A small image classifier, trained from scratch.
Model: 48-pixel images, arch vit, norm layernorm, activation gelu, patch size [8, 8].
Training: 5200 steps, held-out accuracy 71%.
Data: trained on histories of elementary cellular automata, time running down, 295000 training examples, 1.1 epochs.
Rows from block 8 of a small image classifier, named by matrix and row number. Rows with one number belong to one neuron. Each number is 500 + 25 x the weight over its row's rms, rounded and kept within 0 to 999. All counts start at 0. Numbers have three digits each.
After each neuron's rows are labels from the 100 images, of 14976, where the neuron reaches its highest value: "strongest on" is what is common among them. Only what is clearly more common there than usual is listed. The data: histories of elementary cellular automata, time running down. In brackets: how many of the 100.
# fc1: MLP up (model.blocks.8.mlp.fc1.weight, 1536x256), inputs 208-255
# fc2: MLP down (model.blocks.8.mlp.fc2.weight, 256x1536, transposed), outputs 208-255

fc1.462:550484534486538531508465485503497516555506495523552501521488511478501542500505516504491514524477529490453485523496473493493512497500473522505566
fc2.462:515494483466545515498546514513496472513472500491502548512500512466534517474562515508470504502495499486488479489486519452577518482467499522474477
strongest on: 001 turns on (85)

fc1.465:515506512479509501484516516502489492524538515480530481513514492518527489515452488479487530512473504514500479519479538487497474520495533501501484
fc2.465:506491493491474499504503484506486481494512483495482513507497500493499498506508494511492498477521538501500489488501509504517498504490524501518499
strongest on: large cells (76)

fc1.17:472469544520527519492521522501505510520499461473514504495475512513506491528475467426516514495539449519466532525466446502519518525486511510496535
fc2.17:525496492520509504501489612514508435501471511466501459493478490508499492499531494512510498517536488497539495512501508499541482505487509507500502
strongest on: large cells (87); 110 turns on (80); 100 turns on (78)

fc1.266:547523521505493536485507500482505543511506498486530488460478461496507508511511505472523550456494471486496419533510520482522549518527483531471505
fc2.266:502472477496496507495506493489483511518470504549507495483488487475474508503486525522527477504511504502437486518497495491512499496475459491539499
strongest on: 000 turns on (78)

fc1.169:523473517528524483492460489506484569519492516470518495490482504509474467490530536494526537467510507517480472502492511513523526519489540546520519
fc2.169:498495509494505502489507449483494494497492546506501512499493498495483494475504513510491497498509513491421498489506507493502503499411502502492478
strongest on: 110 turns on (100); 101 turns on (99); 111 turns on (99); 011 turns on (99)

fc1.40:501486510508515474490474520455501518540521507493484487458507482514506514504533528453544475488488505497497505490533444521504498469551528467531536
fc2.40:509474505495502537487516520484511509522501497515537485508514499424477515476510489539501523514503502511496474531561490492435465494446462511496476
strongest on: large cells (80)

fc1.611:478481508495438514511528527502489535510506480498532459462502513497533518488525498530530530462493525514511516526543516516477475514525505531560495
fc2.611:525482514495505496504491496519506425481504475533493525507500499497505497472499483500474505477514544475604500473488510491517486509451517522460481
strongest on: large cells (83); 001 turns on (83)

fc1.598:479521512509522490492474475500513507521521533532514548481508480560540494448477503551522497495506494514482514552535481474489494462511504467513502
fc2.598:481507534485526506509485503482483469500497516509485443510487501492502495496477502463490504471519526494515522492485495483537478513473496510474468
strongest on: 010 turns on (88); large cells (68)

fc1.287:468491486486522510484536517503474576509528495476515481464547490520501500513504486478514503461507479536476522528511506483509494468544505503516535
fc2.287:502513503492502502504505573505497517499489438486506441499510495503521503499514501493486496591529490510502513502502488509499509510530520492500517
strongest on: 001 turns on (97); large cells (84); 010 turns on (82); 110 turns on (80)

fc1.756:508492511483529525482516471494493508500518473463533526480477508481545509517494495500452506440444455498529440516494498483510553544533562530515507
fc2.756:409497494500497494509494518509497520506501530505496486493502495501505497542509494512518504508460514506714487511500506500521503493501503497470504
strongest on: 101 turns on (75); 001 turns on (75)

fc1.235:504507510502514467535492539473486490488527547473498455478505504504538519503477460499526499455488515518535478516502468514515478479492524477494525
fc2.235:498487515464525517506531517519493471504508537498485494518479518518492505474503476492524502502512549493516512509502486501493491479488516477503504
strongest on: sparse start (71)

fc1.154:502507473479518544460531483496523516524526495520521514494529478510505503459515518438486493505495526513475537505504462533486508490532484500541538
fc2.154:534506544495541513476505476490521524477513507530566529464525501487480492499486531480507522465474478494456523520488486461483493520495503529512473
strongest on: 110 turns on (78); 011 turns on (77)

fc1.439:481498470507473481488503482537492526485522491479498500508524490495494493489545468491491472495464522499499477558517505509500503487491465494499510
fc2.439:471502505508493503515484473640495498503489489491497503482483505501495505507514479497509472495501525498501520513502513503501493517504501490502512
strongest on: 011 turns on (98); 111 turns on (92); rule: rule 169 (29)

fc1.570:506518480509504498460504530535509565519505493492540513495528483540549509521486520511525501505499484527490524468494496502490500486563503473519522
fc2.570:521505491499515502500508500516503440503487483555492469504500512508491504498526497505470496571490523497521500502497501498664495498426473512487495
strongest on: 000 turns on (96); 001 turns on (84)

fc1.701:518505480503495455451482494457484513513494484539521534477509474464496519445528495512533505519474491517473470559529509474486465452498519504505516
fc2.701:487498514506544494515503495494487433500492542577488410507494490503527497490496503500473503499510547498460510493499504481544487507474508506518488
strongest on: 010 turns on (99)

fc1.481:515508496517497472463508507513499550516547524470510474453509475478533511499496502455506550491483485547490471504532497506524512489485501502505531
fc2.481:503499495499504503487507461496509520500499513510503494503494504492498497491512505516477501544515505495402490497501506493516496495466485506480501
strongest on: 110 turns on (100); 101 turns on (99); 111 turns on (98); 011 turns on (97)

fc1.96:442468535496527500527527500482460503520523494502518499434469509523513488487465486477492499479538488505494513502464486558507526540512501508560507
fc2.96:512503495510519490491497493464475466496497544544503478507480494509469500474505504509509467504471466483466488484489529463575538519512491508547483
strongest on: 001 turns on (92); 100 turns on (92); 110 turns on (89); 000 turns on (87)

fc1.60:500468500499507499561542521496456529488491464487558540499517477461553549487513500444483567484496470501533536513508476503463522538495552496505491
fc2.60:517518493494509498472509524529527460510501506542501510512504485505502503506511507523556537489435489500522475547504514490506492490535503484472512
strongest on: 110 turns on (83); 111 turns on (82)

fc1.34:483496478535501490525497523473494503494508517478507487444503466521527525535462495499523482485501492521510476516499470519518507481529517488501500
fc2.34:490494483471546550516544493506502504490496546489488487502483516484508558491491471478529502503504533483505504503509502511488488474494540493518480
strongest on: sparse start (77)

fc1.583:472482527508524509476529518503461517487491507513523510457538468485513523503482478476518524479517458525497480507477446515479542543459496490506510
fc2.583:506501499505499493488496548506493503497482493493497504498497503508487496495519494491498496535517499499489502493501503491510493493487497501481491
strongest on: 110 turns on (100); 010 turns on (77); 001 turns on (75)

fc1.290:472459470533557495528536543506481516481501449488529506467494481521501506500496447469504544515485485477494510520430528517462516545519521528495498
fc2.290:520493480516516501508498525541512489500470504471496478508471477515519470527496512470515482512523493486530479493507509523521464516492454534467481
strongest on: 110 turns on (93)

fc1.359:455472508546491466457481476468481506510500499515504508477526467538490521484557473538520462550492487522500481524525461552490532476546502485513487
fc2.359:483472484495448500508481489483514565501489498445509494484503500473534502518525511485467511517485501505475473501509502509432508511504526502519525
strongest on: 111 turns on (94)

fc1.401:449462494487485449517510501495499528541493509532502506508512468480527487452514520501523481473477551543489508483510509496544487497502521474526482
fc2.401:502504511501521497493499505501492471493503506519477488503495489512511494490467501504518499451630505493428494496500496484594487505504509515503499
strongest on: 010 turns on (98); large cells (82)

fc1.352:450499491525484444482509523515488499503527496546464533480542452508494534442495491468535501493502502519485489508502476520472479510511494499491563
fc2.352:508486501509498493508478487523512418494503485505507501491499487497487495498519485504507509494529512491562488487498502491460491500487488512480494
strongest on: 100 turns on (86); rule: rule 152 (35)

fc1.371:480480473519451510529495493523452511471498517500496530491522502484502547492511518453553523472478524503526469516491453517496503507523503482507493
fc2.371:474504493508455480495510514479508513483492515505505497512530468519501483462481477496511500495506494523465552501494529525495491542492517498500476
strongest on: 100 turns on (90)

fc1.388:517468477514517541554515506504504515512507506508547439523498475486533504507488488497494514492480512501525494519508517506482533531540476491491488
fc2.388:525512523498462497532496511511471511506492522528500497505517494552466515518481495591489497531499497488497475508494520493471487503460524502482482
strongest on: 110 turns on (97); 101 turns on (82); 001 turns on (82); rule: rule 110 (30)

fc1.267:531464495512526471497491479469459522496469485513528539516463510495516514512524515488508507506505494489454528518484493492440563497506542515505507
fc2.267:540521495506525504506435473524509436499527493553497440485497524492484487481512496481506504474497500492639496482501499500525482495479486488502510
strongest on: 000 turns on (87); 011 turns on (77); 001 turns on (75)

fc1.43:500437542491500483520505557484527502518491492507494501475469441502522476507486527498509514496473486517513439515527533505465523535499491456492480
fc2.43:511502543493497465504517494473517485504515501475507512496517486524488501519501529515502488471526531509439527496534492495506459505499454527494474
strongest on: 010 turns on (94)

fc1.664:473519503492480509497505496477474493518493486470490539493486469491447565520541523480530489479472489516489525509500478482516532477482518520495520
fc2.664:522503491501504510473520497513515527501517490489506540508506494508477515514522511505487503494447495489433482486496496493514487494473492508453494
strongest on: 001 turns on (84); 110 turns on (84); 011 turns on (79)

fc1.763:491470534524504500528517565520492548489508472501473501481501471541487502484488532466561514482512493555471476492505468517497503492543482472489527
fc2.763:516499496497413515503501511517509486506497496494501491504510495498505494503484499500494502502504494497526492498510476490498463390493447477497507
strongest on: 100 turns on (97); rule: rule 178 (30); rule: rule 179 (26)

fc1.668:477483530493516507505547517500488507517495477475511510505481500506497508493496494470470534456448438489490501510473507491495546536509518505522550
fc2.668:455511492505506480507497507504500460505479505501498470499497492507506488509521483533512489510481498510629476507502510500521501481500670495470492
strongest on: 000 turns on (94); 100 turns on (93); 011 turns on (84); 001 turns on (81)

fc1.497:483468527487483460465501509478478519519489508502515512514490515503517518487506521519496525504481509511480499547499530462513466490522528473487532
fc2.497:502502513498513499504492524496498488498504512622493478501492499503505497492508502509508500501498514500504508489497499498528491499365579497494488
strongest on: 010 turns on (84); large cells (75)

fc1.189:467498460500503489548485511501522532497523544484518464466500479467526507509454452486530517490494466501506502545503451510484499485545508479515482
fc2.189:493497500489506506514511496516491504498486526476489496510495504492508511492507491485532507498500531499527506493505505497503495500485508499518503
strongest on: sparse start (84)

fc1.263:486527478514438494540531531446473493517515501509532505499515502473497507494602534494526515518473513480498501516474501506503504468475526528506488
fc2.263:497493516490502501496482495518511463502558490509488473500495498512515491501466488508500506513534489499496501490493490504514492489503468493486525
strongest on: 010 turns on (85); 011 turns on (78)

fc1.87:492479505500462445504524476474441513497475529507523514478515468491512537491514504517544500494497503537506515505502511485503498502523534499490498
fc2.87:458502496506491524497480512520492476490536523525497543501516488504496518473509458481517529493530535499527516497482513482451446526492509530451471
strongest on: 100 turns on (77)

fc1.758:504507488501534457481532497451454492481457500517518507451452484482506535489489485462537500423548503561533548498508553492522546501481472515504505
fc2.758:518499507503502501494495411490508420500504551502501482498494518508499494492507495512500502535474515494365505501499504495524495495499449502467492
strongest on: 001 turns on (81); 010 turns on (77)

fc1.310:475511512500491524508501517488490556522520487500518506492523513514545533504469462468471491479487433516490501492518481493489533522532486528542526
fc2.310:500505496529520491504496506476525476493507532468514489496517475483508508517516533508503529506483535503478543531507469500436455503574502506474535
strongest on: 111 turns on (91); 010 turns on (91); 101 turns on (90)

fc1.288:474510557516540506515553472507513504465497471475516523480485482514537502494507507483480505443473455505499502511478499499511554509547512522503506
fc2.288:434497516491504544504527499483525462502492508491498481509473498503507421512494510506495494503484439497427516500509505445496513449503550470489501
strongest on: 000 turns on (88); 110 turns on (83)

fc1.746:515456473490466460492468527501472535492498500540488525514474500486513509489496481501509535511500496510482505584500486502500460488511500506549517
fc2.746:551498507505498495509498427503489528499506511501499487502495495499499494502531496508529501538494502499491487491499507490522500501568523500520502
strongest on: 001 turns on (97); 010 turns on (87); rule: rule 14 (34)

fc1.340:464543429501548484470512490521502481463484466504552508487502473488522490469541495486497504491510484488495522536506491492464496494519509500489513
fc2.340:518501500502510496490496536497495451497506498478487505506499508508498500500513495506625491479523505501474481498500506502509507495487480497495497
strongest on: 011 turns on (87); 100 turns on (80); large cells (78)

fc1.408:520494482478471513489517506484482529480542543547504453492497488488490486478493474473490522515519531506483529491562476519480481492493484500525560
fc2.408:480499508501492498494496591509500594499504541529498488505503498492498498503490496497494505459502494502493488497496488494502504499453465511492487
strongest on: 101 turns on (85); 111 turns on (77)

fc1.543:512510483540491503509492499492545526504502496471522479517496500535522504508516440482454493513502469491482511520496482521506514517488470532492535
fc2.543:536480505505503499525492567464519418489494473483501483519491492503518497494483492447475498474419490504532465491501505477525495511491556511496503
strongest on: 001 turns on (80)

fc1.119:490482503508460464483521523502470552493517531518498510513504511501515495473537464492475480522488519498477500527514519535482464473503478513508543
fc2.119:390493505501480502500494544510492635500498521480495530505505495493501499504506499501497496492484501503636470519499499496490504506494521499486498
strongest on: 011 turns on (91); 001 turns on (87); 111 turns on (80)

fc1.678:494462504524527458463522514510499541499496507481513490470496525544528509498509479502500523487499489486481513461472529532487549486538468516508513
fc2.678:531496522500526482500509494476510471496495487502502487502435479496497477466503489507508494512531529501393506496516502460511484426508466536496497
strongest on: 000 turns on (98); 001 turns on (96); 100 turns on (91); 110 turns on (78)